Weights of a small class-conditioned image flow-matching model: activation swiglu.
Rows from block 3 of a small class-conditioned image flow-matching model, named by matrix and row number. Rows with one number belong to one neuron. Each number is 128 + 32 x the weight over its row's rms, rounded and kept within 0 to 255. All counts start at 0. Numbers have three digits each. After the name is the row's rms in percent of the matrix's.
After each neuron's rows are labels from the 100 images, of 14848 (inputs lightly noised), where the neuron reaches its largest size: "lies over" is the class under the peak; "strongest on" is what is common among them. Only what is clearly more common there than usual is listed. The data: drawn human figures in many poses.
# gate: MLP gate (model.blocks.3.mlp.gate.weight, 768x192), inputs 0-191
# fc1: MLP up (model.blocks.3.mlp.fc1.weight, 768x192), inputs 0-191
# fc2: MLP down (model.blocks.3.mlp.fc2.weight, 192x768, transposed), outputs 0-191

gate.709 079:143077159157098186129090116128114079192068130137067116096118110101086080147133139157090078126086118168171167118123122142194113153097147071159113104166144095131137129132132211094076165146129138061105117130090166153096161099165129178163069108164120154163156133107146166183083169159081120047087145090061121133122105121112143096114137126114194108079127110116108163145086118105174148113085077130104128167117164163122133151120154113095142095130180144172098154131128124106094057100131118144192116091065133110089168148156121099137143058147111179131109112121104165135119135137170144165
fc1.709 081:103120129132099082127153173116151168073127164135173121157141159071162136141135146117145123092179112165147138171139160124052114149139119210120124113150123132120112145097120086152162132113134106196135062116127114154185117165148085140117143143144136065126110145141101133074133089102128149130121141137142125126181156095166179145122147137117101139138060151146170073114169070163088172107184147144101143060185123114187195101164095114134114132098132085099118088155119139118150158153126112068060145166232170127149053117078145157122131183105144138118096089153195099132109130184080146142
fc2.709 071:131131135120150161163109074102132118132112132149116181190121106130098118136137144071181127095182116131160076096168092107187164148088121172126158148103125177197162088163163135155082132123147177162172224120136141151132137088097130132119109088133158117167163128109070143085112120105119172125099142123174141154120176134125100072116171091178100154112101137190147167108177048167134080078191119115045139111127117176098121124100143150109122168107162085097171117121139148141141159152084161090100151112075140152122082146138070137159098097103119120137074218162093138134103135084122137121
lies over: leg
strongest on: blue trousers; blue top

gate.250 059:090135093134153102119127136066094145157150125140120096145147195130178071161101195169198166119140111151096124095124111174144073189072144090086139152150211078103106170157184150112172117129129118148122144071177162053097206145124102154161084145116136139176138104141148131113125173151160152149102099108163154129137138093163157137171142172143142124121140117109116110160102142204129139139141095170145096148121102085146139111197110163128159144118181125146112100101136108193069064162123113074093105158160115145122149141129119107113101090100098120079096134160107104151084080065077129171
fc1.250 077:199139161096175163149149111124127148092118159087133094093095098133061178170138113106078140112166150153135147148128170079121128075121071182114136112092117134109161077104116091137104124094101129081083133128084135143164062125150095061113150116167174060082119109148091099067105169092115119139134174140109085094124163174101078099090110115115135094114133148128120154101144103008089130136116141094114151120097100124159125138102112111169073183136067078117121147168120131065143152095148143174147108146113101071109087090147182159121115133130124157175189114090122151094136138167191102134
fc2.250 067:180112170080152112171093159158100114062143121136153157146105151128077195132124140080053153138080134147135125128105157112135145085108146101095125091111179104140163149134104136139091124065128122119158111112102135075119027178148175112099167120115127170179150147144114115151138126102084141148111128115150123123121100149097085084089144116125117112133147095090128138128193152178134109122128112095151161130154133106133117158085144158097182122099211174146143138167105140079159054193117104133114144120087156094106180140113090080111113140100132112165051142149159066179086178218060153137
lies over: torso
strongest on: yellow trousers; yellow top

gate.606 128:172141149125142136098156122164103149117194128096145133105158087158095110097064140123098129126158068076125199255139167144143099121105122090107120172115147143111078104126152116116161072039124110123153123135196147079129100130189142000151099126033079171178122176111117104055132140140125093136130139125094118150128159135119112131167084124170122153099136098121150146151116158132122106127120125124158147149129137134084110157157109068117152137152123130155081109123138138087142141137103118124167080198094140133137178136157134144124159126156106148133164146134092100124114153154168110141
fc1.606 092:167151135095133133050147068184111132087186167091151106152162108141132097126070087176103183144116100102168154190079145129108149072099155123071098164083128114089080074153162097110133086088143101099186091169137141148138132120130193046145088141049078116186086147102141100113132139104110112159145182144116130092066163109099084118157111096131120106093125136120096116131157123105127141093139119176136149162114132155113150103156144087084146161127083132144148123134178106107124143127106175119175098165118177111153183119048121125120119091073130131169146119130104142091193169160150089155
fc2.606 060:220176132138125120112101147117126142086128165115107058087146121137133104117088116137116095126182097158119123042172104142108122102129082114110099188161094112126098144103102147157174076107103173158099083120152125122084125163157120114148132133093119137077096125076145100052161135104109123083130105159156093120000087098120135112087139165124120133121175125073090153116129142152118131124124181143134172150176127137116129114157109134154095067190127165121088139081091146118137153204088159157137102156171130151117154136156089179101134081172115079146093162125180106126058153074120160094
lies over: torso
strongest on: orange top; yellow top

gate.96 123:103141075065152175133094129138155172109101113122170106097147127129175111167134202171136114097137198114144153131184098117103160104112056116161130143136178173132110137138097098152094107147148062105124177168125156096109172103157131081137143110125060125087069157143106119109175140146112085149140126187118095131117193160077148122113131153118077088140141133116161185127096102099157134129114088118141116113104103094085166145160128162184169124151093165134128134144138147117202146036109136152148117132126135121105098080130120174106115034104113107103142141230157149074073093144120114178
fc1.96 050:106086146113178106092116100172177232132115124128158068142172151147168089096110194119140084131118142141135161129143137114096094155088103086162086141111138147093105176131046138111092095102112145080183112188156157148101165142142126134124135073100072110127094115133116128138176144152056104159165133132124076095155140134126146128064112135124112043104145145144137175133111134114113125176090109132155072141123157088147168137156154128183151101090106138140084150192129122073167119128127138078113140162114092152088102128150077139055115092167105094077150144196141179113128133125149180188
fc2.96 109:124168093072152106116189140138117087083179120113168167156176127144170085116130094188170151181117203111118106121083110115120101118153163120091109132136128061093148129140087147103061149137139184175130163068126113156147161137132102125162139180121087135164160096104118126143075125121075179141131138042102100132131122167107124134094101161110080071151126101146102160120101127161156176154159133093142102133141122092141162173162145094101090139102182048141100123104113108116185126215120123132137135112130131097097170157104109094132102061154138118102119109040162103187181114174138099094
lies over: leg
strongest on: yellow top; yellow trousers

gate.28 074:172107126143111171113119190088136175112131127114152067142127098118159163093142119114089134160134098077201173141151094130112166154070140072110152132207147134160108087118121124144123134151111084073121165102125133154103112143131137158099138098147085170150152097140159082111178152130108145095065144151153085141118127137115120103084061066078148086135157152142167189136086100127183114104115120126120169183104130132068126122157074131111106130182118186103159128106078111175149141181168107255166130056139131099080137124126178088149107148125121132133109117081165078107138152151105122127
fc1.28 101:136134123137112111134155103130121123108117110169108112094147146138148122055053141136078092151120136123143162114135131123102141118075113035145154197181119191123088126192073139151101104159089133056127120117114152113113130127160091101144125149162097169166159153186142085121155088114116207108088136074094105082190140086121166166097107124106122108076146110168164110160101056148132095119115077170088178171133096087075161132146129108148080126201070169140137114092104125096123129129122115155173144157142065076101150160137197090146097120167086136113121157135101113127103160171139113084
fc2.28 072:148118094119135123152135161115057117179112144127115114159156117202097155181080148139060129158141110153124152156107163170100093110157117227182139140100132080082102186094114111143072139118080179115086100112121112095159090133115086131145072151128089111091124109158121142065137112136085107131169091158130107117110100101063144085131170123045153092080103134080087138170136145049120064089129100150110182125125139082093161144172111121179122098145138104101125142125082105063091156120124148193145094176158095088105120138128108162161093123117144132164123146153159151122179116164091117168
lies over: leg
strongest on: blue top; blue trousers

gate.51 073:147156103156127096060131170092171178118099136092086108134113117105173110092150161113121120118118098125175134128148111141083249121097102134117151119184158114174110174136136143102127176135147125119085179099103126075134123176155099115091082124175093131103123154147102148092153133116174104090104141136121109115042156087123153103108100105136064083168132112156144122128162131099159145081075166168174113179132118146148185092147121159143108125122132164125121132116100018176146153167153132209168176102143173143106115142097184143190136138123181147137117176049112167136133094146134121149
fc1.51 121:128187098135109103085145094107149107165102173147097101124156176164190122137214076083190144089116132121141116113102120146082219152183142147114170157139138143156178089145097114093141100139173077128105098118155104139101121166090112150060108083131120157112116158112075098081119082104120073128163111150155092122120119098058147150140129151153094115147168175111127128133153150081160114158138182082155127146177072111135183105078128111083162110154133122162093097155110094170188156100152151179162186128119158164141082162129122118124086153151142161196137113067127101128094193113121100118
fc2.51 084:108106137117142129086146134074071144107147189191064161171134125129150159197153163060090130136133183107112105119125156138169190137163157112201151185112137121174195110072128163159132120122097160146140200149145160122089132056099112102114132141139085066129147112145093148089094173076114167109135082106131117179119093119139161133130174106121116129176160165108131114098155064179154107146127134160138114110139137117125145105107136169123139077178103123160084178081118168156140135120146132181115171167148153190178114113132096095162081085123051121131090120166067087093150107127129131143
lies over: leg
strongest on: blue trousers; blue top; yellow top